Weights of a small contrastive image-text model: encoder activation gelu.
Rows from block 9 of the image encoder of a small contrastive image-text model, named by matrix and row number. Rows with one number belong to one channel. Each number is 128 + 24 x the weight over its row's rms, rounded and kept within 0 to 255. All counts start at 0. Numbers have three digits each. After the name is the row's rms in percent of the matrix's.
After each channel's rows are labels from the 100 images, of 14976, where the channel reaches its highest value: "responds to" is what is common among them. Only what is clearly more common there than usual is listed. The data: views of escape-time and Newton fractals. In brackets: how many of the 100, against the usual share in percent.
# convs0: expand pointwise conv (encoder.blocks.9.convs.0.weight, 144x48x1x1), inputs 0-47
# convs1: depthwise 3x3 conv (encoder.blocks.9.convs.1.weight, 144x1x3x3), a 3x3 kernel
# convs2: project pointwise conv (encoder.blocks.9.convs.2.weight, 48x144x1x1, transposed), outputs 0-47

convs0.137 093:113106164115106103137128082128151148123118108176136166113191114124109117131137134134109148093160159111093172127132146154136141109169118140109154
convs1.137 106:114132126138101174148097102
convs2.137 078:114121163102127115121137122163151136141118155111124092164129112115089107145145104070110131101098169101156164164139151132150115106133098090124145
responds to: cubic Julia set (41 vs 11.1); pastel (39 vs 14.2)

convs0.87 103:118154121167096161098123133098106116102139110098178131125134112102126121128126141102174158125125126169138085124078115114121117112159171120166136
convs1.87 074:171152151136114136152135164
convs2.87 104:133099115147129129153085136138122119116160140103139105090142119152123142161136159161163141139108130121125132174077140087153137113089104188125128
responds to: vivid (52 vs 14.4); dark (43 vs 14.4)

convs0.89 109:053118170130159111146125137116130133124141109169123137094127124129133178129166140124111110136110127116100152132187157094117137126142127149096157
convs1.89 089:116098130101093097128095119
convs2.89 113:132141151162135136101125096067141112117178111135118169141102102133143160135138124122154171144137105164135150113110114146108096100166170124143125
responds to: Newton basins of five roots (57 vs 12.9)

convs0.33 163:128146137127113114058133102158128120134125130136148123126133134126124105182127144094124173126145158176106144141140127166114155140198151143125137
convs1.33 137:167127088114112131100125157
convs2.33 159:109124131148093155108131159175124145103124138119185174169116143140121109146154146119145141115104099142108098134103080114139115160140124129161169
responds to: close-up (47 vs 22.1); Newton basins of three roots (43 vs 11.1); kind: Newton basins of five roots (34 vs 12.9)

convs0.94 072:111143112161131160131124111098107093128199121148160153141122105158144169112196149119150127120113093111119118113132127109086123123126119143128148
convs1.94 083:096091143091136144129142154
convs2.94 064:120134119122173100136136123174123140136117122128106074128098105081162139105103087105129111137114106168136128175119156124118109152127112117084093
responds to: Mandelbrot set (68 vs 12.1)

convs0.107 100:173137109150130151104097143107102144157139129100131143139080126131159132122143143147148161138084119119145092126091060161127140119133174134137126
convs1.107 114:140155134111111157082107109
convs2.107 110:069125117143108113139098158141109120112123160129118129107182138155107062137139153138124117119145130085130154098147165139123120118116131125171163
responds to: earthy (34 vs 14.2)

convs0.64 095:108105130113093111144124154102121125152115116119105122122135126074139134124138169194119091131098108074123136131119086124143106176107153103138124
convs1.64 073:161106090122109113104104148
convs2.64 072:117135139104116109136101160161124154122125146092114090136127160095093111160095151166130104150157154137132164150060153123137137160150119113128134
responds to: Mandelbrot set (43 vs 12.1)

convs0.97 060:127146108109100125126097101039106128110133106109164159115160095126130137111162156109125152088128116115149116116131099126137136082128127112150115
convs1.97 097:145144107147104106094121168
convs2.97 077:142119114137115134127102122108129147146133126151086133145159158144110082167077155198150135157097161138131153130129116135148154123164113106157121
responds to: pastel (34 vs 14.2); Julia set (25 vs 9.9)

convs0.88 074:154131091155090158105106141090124111126141124105119147148104101103149148112125150124147165086102148120147076136117071139123134104110155120163113
convs1.88 105:118160114107094163152108117
convs2.88 074:146088104136073143135098140071126152084109138140148157126158140144131116086115138145143119125102110098161103085127107145138154134104108132159119
responds to: Newton basins of five roots (37 vs 12.9); pastel (34 vs 14.2)

convs0.83 136:160110112120102152134123148092120120137111137082114161137110133130128136092125127138128119124039104096143100108139093123124135131085169116158138
convs1.83 118:133135093109152109089133095
convs2.83 134:154134115165124138129101142153103100109133135053161126124129100123100138109144123109136144089080158126162098142111113108125127089088111141137104
responds to: quartic Julia set (38 vs 11.2); grey (35 vs 14.4)

convs0.75 076:144134108131112134102100145093080115081147098084121130149113101087130134135149108106148152114127115125136098143060107100130129112127125124167094
convs1.75 099:153096152126121132152080132
convs2.75 063:122158159171173108141133137121135153146134132101097106117110129101081149125088130145154132156092137133173133130089174147107149164147130150127106
responds to: warm (41 vs 14.4)

convs0.112 093:114139143136141082116186149127099128201140097143142152105134144144122155098125124134136117112145125123082124091146144159103098094116129132098137
convs1.112 103:152158133139145152133155172
convs2.112 072:142165111140129143103151098083124139132158076137110102132076104087134120136122123117119115094109098163111138165133100134117109158179128118114150
responds to: burning ship (42 vs 9)

convs0.18 118:136135115114143121107167126182147120161112140115170124130137175120129112147050084121139114110167154172143134130111155129131122130133115117131102
convs1.18 106:127145117171168149139150145
convs2.18 064:136140125162150091145140108091113118110127168106112120159083085114154158096150111126141138142131104141163145109136134166119132067154130118123090
responds to: burning ship (69 vs 9); cool (39 vs 14.1)

convs0.27 104:138120075122124148156104112108136145083148132114119132158123105134150131099143150157131120150110082106178112129111103111148091119076128101161097
convs1.27 071:084104118117112115115094102
convs2.27 104:120131150107132105111137113152143138146126127148149106178123163105112096114151091107103118092157152163125155155160126125153104094165100077103136
responds to: sine Julia set (51 vs 10.2)

convs0.109 081:114117186106122121144122108076154155117107121177098164121161095143126148117149156158099140129127122119110143126150121172125135081156147136122154
convs1.109 087:136117082150117100165130117
convs2.109 090:149156120154130146106139166135099114152143141132129132125094180148140109117097100123161150139096151169126162126148172111095134168166098139111148
responds to: pastel (50 vs 14.2); cubic Julia set (32 vs 11.1)

convs0.58 087:128090138078135130178153114136168144158086163149111100125165165138124108136097120138095088154143118080137142111138157144140135113125140126120123
convs1.58 083:134113095152126093168148132
convs2.58 096:075125101161135102106097150164111138098136139101178121150136135118169094113112088101156139140149098116157110145141126133112127132089108113164134
responds to: cubic Julia set (28 vs 11.1)

convs0.77 079:110093153096139091147148150167150118110124136149130114125160142127076131119125142104070105123135162098096155133142143091156127130093091124105142
convs1.77 077:100114101099128112113116084
convs2.77 069:112126148117124100135143152139137143150089166119107102092116168122091079151137129137108115151117142117111100158137135085167126156096139162095166
responds to: burning ship (30 vs 9)

convs0.43 086:130100135094119099152095104114143153119114138159131128135209131145146108166135120139098124128167137122116148111130164141132163073158114128128153
convs1.43 099:105145146133099172126155151
convs2.43 083:107124164105126129127138119167143107100100132133141076131100096122116103095161080079096133101145115097156128140131124156138129083128098118105110
responds to: Julia set (45 vs 9.9); cubic Julia set (45 vs 11.1)

convs0.39 099:103108155123125132165109094134171130168124137141112100124158121126111128171143161149116102158148156126119141103139125046127126163129145100126148
convs1.39 104:101080115092116127150125136
convs2.39 095:111114129143114114149122118135141157125167163119156147175161136124111118134123069077132154152135103120156083098100121133156124117133141083164134
responds to: vivid (33 vs 14.4)

convs0.59 061:089128157120094138167150091114147137126109161157110139135139111126076132133167149103124133145108135115107154126173169139141118176108135102108165
convs1.59 069:105106129106092130090134159
convs2.59 053:110139171141148121091152108138171122107109164092122105164121134175112130163154106094142144168117181096120108103152134128105113142124133136120113
responds to: pastel (41 vs 14.2); Julia set (27 vs 9.9)

convs0.121 109:140135128140076174058107093143126130120128122112169129130117104088135120143126127136163127103133128163132117134074081126157126155133140116152130
convs1.121 106:154141173125135143158150154
convs2.121 106:121129135148203093162116124110141096108167127115120117089122095142139158123141121144169140160120114135130123139103141106100136101123131194120122
responds to: vivid (47 vs 14.4); tricorn (34 vs 11.1)

convs0.62 129:120084135105144107155159115082148133198111141160118149099130135158147154096118106167102109145120128124111137112173141146127128121113136134082119
convs1.62 135:128103082136153142097104131
convs2.62 145:137169117109161105177135126109098087142106117118119118079118125124145149113129156155125067129114140111124120108134138097103141126067141161123106
responds to: tricorn (62 vs 11.1); pastel (51 vs 14.2)

convs0.70 104:102110150109164138144154145083143152151125125132076130157085134128128130096148133144119100157124114079123106129153087138119120155087161091147123
convs1.70 113:110094102138116105167148109
convs2.70 107:059132136144125087120123137146120104104166128166164143130139132126151117124147153101107159122201110126076144127129108136124135134137099117108134
responds to: tricorn (76 vs 11.1)

convs0.26 079:135081166071117095174148098130137152134091171168133125107152115125119123107084140141116097118170145129155150137129136143156114137122127145115131
convs1.26 088:129129149146117126176112086
convs2.26 078:125125110136150141109135173144143130137132140093136114152144106121127092097098081161158153111146112151182173160112141140096100149144099122096121
responds to: cubic Julia set (47 vs 11.1); pastel (33 vs 14.2)

convs0.117 113:118095163126138100134098107110153141149104106164122129123143142153118140140157193129086122153119143097076134127160114122135182116144102129114150
convs1.117 134:121134154133103110120093082
convs2.117 107:132119113139137144122109109113148150097163144093144163155119122121125116162104101127178152161156089148153133122073105120133151125155156113157083
responds to: pastel (49 vs 14.2); Newton basins of five roots (47 vs 12.9)

convs0.55 106:115114166107091123113148118136134142118119141132100114167116094120102145159138126082101145168107145100113150139182133138141102139141177125140182
convs1.55 109:096095108125115146170131148
convs2.55 097:088111166107108117148141096142159147100111183150120105150159108171096094143123114105090123141163141103134128107138145142154120121114154102125164
responds to: Julia set (25 vs 9.9)

convs0.25 065:106140130179154148118128149097138115133154102105197145111086088104155163115155136134153128092121107143114111093118106126108100122114146151119115
convs1.25 076:144110124136127074120154158
convs2.25 046:143116133142108133143110120090148149148121114154111126129147163127141113132114109155077152181145099087168117121088158119163127121076153118109104
responds to: Mandelbrot set (48 vs 12.1)

convs0.126 093:132117108128115129162113127097108128091122135107116163154095107134143145085154111135120123132109065098179092100136108107130090138090160115143126
convs1.126 087:107085103105099120104119114
convs2.126 118:118102141092106132110159131179130152140102146163140131157160131140119049139117105109108123137147132128143144119153154161153110114148115109135177
responds to: sine Julia set (50 vs 10.2)

convs0.13 077:127129119166131153114102152097098093147160109097135134113100109107167157148107162125177151116121093129129128107085103132108134078123151140162130
convs1.13 099:144146119136100152155090158
convs2.13 081:172097115111106164128157146078186168143129119135158133102162146160115131116098105160124142124085154118113130137134114165142161136125120147136131
responds to: Newton basins of five roots (32 vs 12.9)

convs0.132 104:088153160138145107102167156117092076149133088139160147100117117144141163103144115135133121104144118132100102111136132164076101100123112146117122
convs1.132 093:126151132158166155121166137
convs2.132 095:114175152151136108129187123111111121136132092153093089119095121082132144120131135135106107116131143173087131160148115131113140145154125136076115
responds to: Mandelbrot set (49 vs 12.1)